python train.py --arch="wavenet" --n_mels=40 --stem="single" --widths=[384] --init="lecun_normal" --residual_init="none" --lr=0.0011 --max_precond_dim=512 --one_sided=false --adamw_lr_other_params=0.003 --final_lr_fraction=0
Rows from block 7 of a small audio embedding model, named by matrix and row number. Rows with one number belong to one channel. Each number is 128 + 24 x the weight over its row's rms, rounded and kept within 0 to 255. All counts start at 0. After the name is the row's rms in percent of the matrix's.
After each channel's rows are labels from the 100 clips, of 14976, where the channel reaches its largest size: "strongest on" is what is common among them. Only what is clearly more common there than usual is listed. The data: struck, bounced, scraped and rolled objects made by modal synthesis. In brackets: how many of the 100, against the usual share in percent.
# filt: filter width-5 conv, dilation 4 (model.blocks.7.filt.weight, 384x384x5, each kernel summed), inputs 0-127
# gate: gate width-5 conv, dilation 4 (model.blocks.7.gate.weight, 384x384x5, each kernel summed), inputs 0-127
# out: residual pointwise conv (model.blocks.7.out.weight, 384x384x1, transposed), outputs 0-127

filt.187 095 [150 137 132 144 123 131 116 165 139 125 162 118 112 151 147 168  97 124 169 130 158 134  83 131 143 132 101 138  95 122 130 105 146  85 126 182  68 153 107 127 138 114 103 135 176 136 135 158 151 105 133 136  97 136  73 137  99 102 118 127  85 168 116 144 145 124 129 134 143  80 186 137 132 122 135  84 137  97 104 173 130  70 117  96 134 132 125 155 141 149 154 127 128 129 164  97 162  86 130 130 100 122  75 139  96 138  72 123 156 127 133 117 119 120 112 138 138 132  82  86 131 152 151 151 122 111 124 148]
gate.187 098 [135  94 148 107 162 154 153 191 111 129 145 153 131 146 157 123 172 112 141 110 136 152  93 158 136 124 141 123 146 130 121 134 113 125 147 111 136 155  91 197 132 100 153 148 131 138 167 116 149 106 178 105  99 169 119 126 102 123 138 121 132 139 117 164  87 153  71 133 109 162  92 120 120 155 130 132 127 115 145 110 109 127 154 119 162 132 147 105 183 151 123  94 117 176 142  90 108 173  85 124 147 145 149 140 126 112 167 151 138 178 110 130 131 144 127 125 134 138 104 127 124 108 143 152 158  88 132 100]
out.187 090 [123 135 120 116 148 128 136 125 134 146 125 167 126 143 137 141 146 186 160 109 110 141 162  97 120 130 156 184 114 119 130 113 142  96 125 123 138 148 159 135 140 141 101 109 127 111 110 135 131 164 136 152 149 104 147 149  95 117 158 134  77 125 107  97  99 132 140 141 155 118 116 158 113 101 151 107 101 119 130 108 114 139 143 141 190 101 133  92 109 119 112  93 123 142 109 107 132 110  94 149  90 136 123 127 126 110 136 184  97 123 119  90 133 143 131 150 132 121 130 111 121 157 118 176 145 126 131 104]
strongest on: striker: soft (95 vs 49.5)

filt.372 096 [112 136 119 171 124 123  91 117 116 174 118 138 138  75  81 154 125 118 139 158 142 136 113 182 140 148 122 133 142 118 136  86 119 162  96 135 105 113 101  94 176 138 144 117 133 116 104 150 143 116 141 189 125 115 133 153  96  71 136  99 118 167  80  99 145 116 163  91 131 148 127 124 128 144 124 118 154 176 149 162 119 129 120 146 143 124 177 154  87 128 188 127 123  82 122 119 118 102 137 145 111 118 102 155 147  92 179 103 110 127 104 135 142 105 119 136 133  98 148 137 114  99 114 142 137  99 163 184]
gate.372 096 [165 142 124 160 122 138 117 103 144 134 122 121 120 112  87  89 144  94 115 135 183 105  80 116 115 120 134 135 128 180 141 155 134 152  75 108 150 108 153 162 161 122 142 104 114 134 143 139 151 121 133 149 128 100 111 151 135 140 152  96 128 111 152 150 119 163 115 142 157 172 116 109 118 113 116 105  99 162 129 101 119 111  98 161 111  98 111 154 110 101  83 149 152  98 147 150 191 109 138 144 173 114 167 170  63 127 173  92 140 112 162 110 104 141 125 143 145 144 141 158 161  92 120  80 147 151 113 108]
out.372 094 [ 93 132 137 149 120 132 142 138 120 143 109 129 111 164 115  73 122 157 130 153 174 123 135  95 126 124  87 120 143  96 112 159 120 136 110 111 106 109 124 145 119 126  92 127 158 101 150 140 108 151  89 111 109 104 111 105 139 121 104  87 134 118 124 115 116 146 160  95 129 155 150  90 127 117 143 154 123 128 117 149 160 131 143 158 123 111  89 126 127 157  97 117 120  92 163 108  67 136 110 155 122 134 100 133 155 141 104 124 146 100 117 149 141 168 152 123 156 153 134 146  83 129 166 132 127 137 137 186]
strongest on: hard striker (91 vs 50.5)

filt.43 096 [100 146  95  78  72 139  70 130 159 145 107 107 167 181 128 146 125 136 114  72 104  93 152 166 124 139 190 137 128 129 100  86 113 133 100 106 170 130 126 170 113 120 148 132  98  99 114 118 112 121 109 133 166 133 121 128 130 146 116 150 126 140 129 146 113 160 142 132 131 110 115 147 158 104  87 126 142 152 117 111 130 126 178 149 116  98  97 142  84 108 126 173 165 118  98  94 133 152 131 104 128 125 193 127 147 137 188 133 103 137 137 139 142 131 122 158 116 117 108 144 127 167 141 125 157 151 101 170]
gate.43 096 [113 116  86 122 139 167  97 182 152 149  99 130 114 176 114 124 150 125 105  96 121 122 125 111 131 120 106 110 119 126  52 182  98  80 135 106 126 117 122 139 150 149 166  97  91 129 144 142 128 150  91  91  86 143 119 109 179 122 126 114 113 134  94 163 181 124 117 137  92 109  67 129 159 149 117 125  93 182 154 157 142  91 143 126 140 157 123 114 136 178 134 127  93 146 139 142 139 101 155 138 106 159 121 112 132 128 102 138 135 107  93 149 125 131 126 118 155 165 100 172 153 129 107 110 143 144  92 171]
out.43 089 [146 126 158 112 147 143 146 158 115 116 103  75 150 113 124 120 110 127 203 131 151 122 110 133  99 135 108 162  83 117 119  99 129 181 179 121  82 131 101 115 120 124 137 116 129  95 121 115  88 163 118 129  87 109 108 125 104 146 125 123 140 110 119 117 148 117 137 121 129 163 132 162 122 112  97 210 127 121 153 130  90 160 175 130 132 102 140 132 159  94 164 118 101 177 115 148 134 147 150 159  96 145 118 100 156 151 104 146 120 160 114 109 135  99 158  96 149 122 119 144 157 152  71  94 125 134  45  75]
strongest on: hard striker (99 vs 50.5)

filt.17 096 [146 136 120 115  99 148 135  97 115 113 134  95  81 128 161 136 162 126 104 140  64 138 140 131 184 153 134 156 154 131 101 184  84  86  86 114 132 161 116 131 137 113 138 114  42  87 128 144  95 137 128 156 123 156 127 153  94 127 104 150 150 118 114 147 110 138 153 164  93 130 144 133 115 125 129 146  90 153 139 107 175 112 126 109 145 138 120 104 100 126 114 162 109 113 106 138 154 132 133 144 111 102 129 150 133 127 134 113 126 106 135 146 107 108  90 152 120 156 126 165 123 108 150 136 157 128 150 103]
gate.17 097 [137 140 138 154 138  89 132  99 140 130 142 127 129 133 131 123 151  57 158 127 138 126 124 115 145 127 153 100 123 151 131 139  87 151 135 103 147 136 166 114 108 152 121 139 173 129 115 129 138 133 126 107 100 120 167 127 115 118 139 124 126 174 139 132 115  96 132 113 140 147 111 120  65 128  98  95 134 119 153 114 109 137 182 139 133 141 126 178 140 145 194 105  96 110  84 114  98 114 134 130 157 155 111 115 141 121 119 129 110 129 154 101 139 135 141 102  84 135 135 129  91 117 126 171 121  98 106 138]
out.17 100 [ 90 134 133  85 106 139 122  92 110 164 104 112 107 101 157 133 131 129 158 114 155  78 112 154 141 167 137 119 125 164 122 136 132 135 157 151 151 132  84 120 139 112  85 121 182 167  88 141 163 121 147 108 182 122  97 114 156 141 128 124 151 158 122 117 134 131 104 103 141 114 126 134 104 106 174 133 163 133 124 133 165 115 148 111 136 133 127  98 207 152 133  87 106 127 150 100 128 102 127 125 143  91 148  87 108 159 128 110 106  91 143 108 117 124 144  97 119  82 172 142 137 142 124 148 105 111 137 139]
strongest on: striker: soft (96 vs 49.5)

filt.298 093 [157 111 166 118 135 103 136 125  96 169 138  97 136 109 112 172 142 138  95 105 152 150 137 116 102 128 168 125 136 123 141 175 159 115 152 159 119 131 113 104  96 151 157 144 123 112  85 136 155 123 103 113 147 106 120 164  77 128 111  95 126 114 104 118 173  91 162 140 163 176  75 108 158  99 161  85 137 117 111 105  92 141 153 163 132 139 150 160 110 140 144 142 127  97 156 164  96 134 136  92 116 155  83 114 130 106 118 114 129  90 146 138 136 148 103 151 119 138 162 113 154 140 144 145 113 153 148 115]
gate.298 097 [155 137 117 157 129 151 109 134  97 165 124 126 168 115 100 160 130 115 146 154 138 129 115 130 125 124 122  84 137 137 100 112 128 140 130 127 118 135 134 123 107 131 151 109 129 138 152 155 142 101 126 132 150 106 110 127  85 106 105 120  82 144 117 135 153 143 171 121 106 131 125 129 150  92 111 152 166  92 123 119 110 155 143 124 157 162 138 116 119 151 103 151 133  82 130 108 109 144 148 129 190 132  80 133 142 123 150 119 114 116  91 122 161 104 158 116 141 153  82 101 141 152 135 146 104 147 152 120]
out.298 096 [135 196 136 125 117  78  97 142 108 111 101 127  85 139 106 153 115 184 202 127 113 192 117 120 129 136 151 102 130 155 131 123 130 140  78 129  81 139 160 102 131 137 143  97 126 129 105 107 154 104 146  93 117 103  97 163 138 147  86  73 123 137 102 119 108  67 142 162 115 114 148 116 130 150 120 110 160 106 144 126 149 129 121 135 143 101 129 164 157 149 129 113 106 138 117 123 135 141 135 136  96 115 165 170  98 132 136 180 121 133 115  97  83 103 108 136 143 144 126 105 137 126 111  69  95 164 153 153]
strongest on: striker: soft (97 vs 49.5)

filt.245 099 [109 135 146 142 149 145  90 115 127  70 143 180 139 119 163 123 178 157 108 128  92 122 154 121  96 154 139 111 124 113 145 152 151 139 143 103 146 133 130 160 148  99 177 118 106 129 140 149 103 121 108 143  85 106 162 162 170 119 144 121  96 127 165 120 102 117 171 116 111 146 125 101 133 127 107 117 144 125  86 101  79 106 135 107  95 165 105 162  89 123 105 129 113 143 147 147 173  86 154 140  93 108 135 137 106 110 120 135 162 117 121  70 131 106 138 134 122 101 107 108 134  95 117 106 118 100 137 124]
gate.245 108 [117 111 129 135 118  81 100 132 158 126 160 119 115 136  97 134 133  96 132 139 129 101 134 112 141 118 181 126 127  90 120 125 137 138 149 124 137 123 106 125 140  99 113 126 148 103 163 116 118  87 143 179 126 145  78 160 128 149  73 133 169 148 121 142  77 115 101 161 109  97 109 141 138 124  90 134 171 129 120 109 130 146  99 152 152 127 135 145 100 140 121 112 162 144 134 113 160  67 142 108  98  74 137 101 122 118 140 142 118 105 134 123  98 111 170 154 120 124  61 116  93 188 139 116 114 136 172 114]
out.245 098 [106 152 107  96 106  86 114 111 111 152 116 122 132 123 119 148 105 179 117 129 120 139  94  72 152 119 123 175 124 122 125 124 181 149 132 125 113 108 133 135 151 139 154 117 143 120 107 127 138 108 133 106 143  92 120 138 182 103 187 114 150  89 131 109 112  75 111 135 142 123 113 116 151 160 147 116 173 120  97 146  95 154 139 116 105 144 127 134 104 156 149 135 124 118 142 117 138 145 143 146 122  58 130 141 101 132 141 106 131 140 114 122 119 137 125  60 125 150 169 145 113 132 132  96  88 108 145 170]
strongest on: hard striker (96 vs 50.5)

filt.9 096 [157 103 114 164 125 130 139 138  80 105 140  99 107 165  96 116 123 121 103 127 129 138 124 141 114 130 166 139 139 128 113 118 153  92 131 120 108 125 147 112 152 140 153  39 131 101 156 128 151 141 121 124 136 142 154  90 106 170 126 104 153 150 121 145 137 162 138 131 118 160 102 148 104 122 150 135 123 167 130 113 141 106 137 140 134 139 150 125 128 168 160 104 114 111 101 155 110 119 150 116 117 117 136 122  98 124 168  97  88 160 155  89 120  87 131 114 128 117 185 154 155  92 120 139  95 136 111 120]
gate.9 099 [143 144 179  94 102 120 105 116 145 134 118 115  75 117  97 157 146 130 126 123 148 115 117 177 121 129 137 104 110 151 134 118 158 110 126 114 158 103 129 125 120 121 127 173 102 144 122 113 145 122 132 114 142 101 160 111  74 145 174  97 118  99 169 132  86 175 137 105 170 130  67 146 142 121 150 147  92 104 147 150 139 114 135 126 208 133  73 125 105 115 115 143 173 127 150  95 174 137 137 145 122 108 131 124 109 158  76 165 125  90  97 139  78 127 132 123 148 116 115 122 156 149 107 110 132 138 149 133]
out.9 097 [121 142 123 103 139  88 126 146 143 118  96 139 158 130 131 113 167 125 105 114 103 123  90 123 144 134 120 138 123 103 131 125 106 175 121 138 139 108 100 177 124 148 127 108 142 121 113 154 149 128 128 114 142 151 124 134 125 132  98 134 115 113 107 124 153 131 148 114 182 110 103 137 166 142  90 148 148 171 174  92 115 139 152 127 161 147 148 150 111 125 127 158  89 129 111 104 111 138  88 116 133 115 155  99 158 121  99 144 135 140 111 113 132 115 139 160 140 121 132 123 153 127 113 136 142 104  93 133]
strongest on: hard striker (85 vs 50.5); repeated hits (40 vs 20)

filt.353 091 [140 117 135 119 161 133 127 111 140 127 138 180 125 162 124 110 153 106  97 131  65 115 149 109 166 143 122 154 106 154 116 115 141 122 128 150 139 108 124 139 159 151 118 151 109 115 107 137 163 137 106  78 130 121 138 150 126 154 145 173 148 158 130 149 104 128 148  79 135 122 133 120 131 120 126 184 116  96  93 132 122 166 170  85 133 147 103  77 149 158 135 120 140 144 180 157 127 166 118 116 114 141 161 142 130 114 142 133 117 161  96  81 146 149 107 157 186 103  89 138 106 115 160 143  73 144 128 113]
gate.353 101 [138 151  97 133 161  91 125 130 143  90 105 149 122 136  92  83 152 124 110 140 116 125 108 127 160 151 113 150  98 124 121 147 133 131 102 153 102 121 135 128 107 165 143 117 153 152 140 151 105 137  99 106 117 134 105 106 166 119 134 120 125  91 132 119 119  76 103 121 141 134  85  69 158 121 124 101 132 159 126 108  99  94 117 157 157 172 153 147  94 111 148 108 132 103 129 134 158  86 151 125 177 134 108  94 125  80 121 138 122 141 140 112 126 145 150 101  98 106 146 114 150 131 170  93  98 102 131  87]
out.353 088 [ 91 188 105 115  53 133 137 160 134 110 150 128 116 151 152 162 129  76 122 119 136 131 133  96 135 125 117 116  91 112  82 181 160 121 136 170 108 117 131 121 117 149 120 113 114 126 130  99 136 118 176 134 136 120 164 154 165  83 126  98 140 155 144 139 110 114 136 129 121 195 135  90 145 132 146 117 132 135 136 109 135 107 149 122 125 168  99 141 115  63 168 141 100 135 144 114  62 100 116 128 129 145 107 140 126 117 127 148 119 102 124 159 122 136 115 143 123 119 136 148  90 116 131 174 149 125 186 134]
strongest on: hard striker (100 vs 50.5)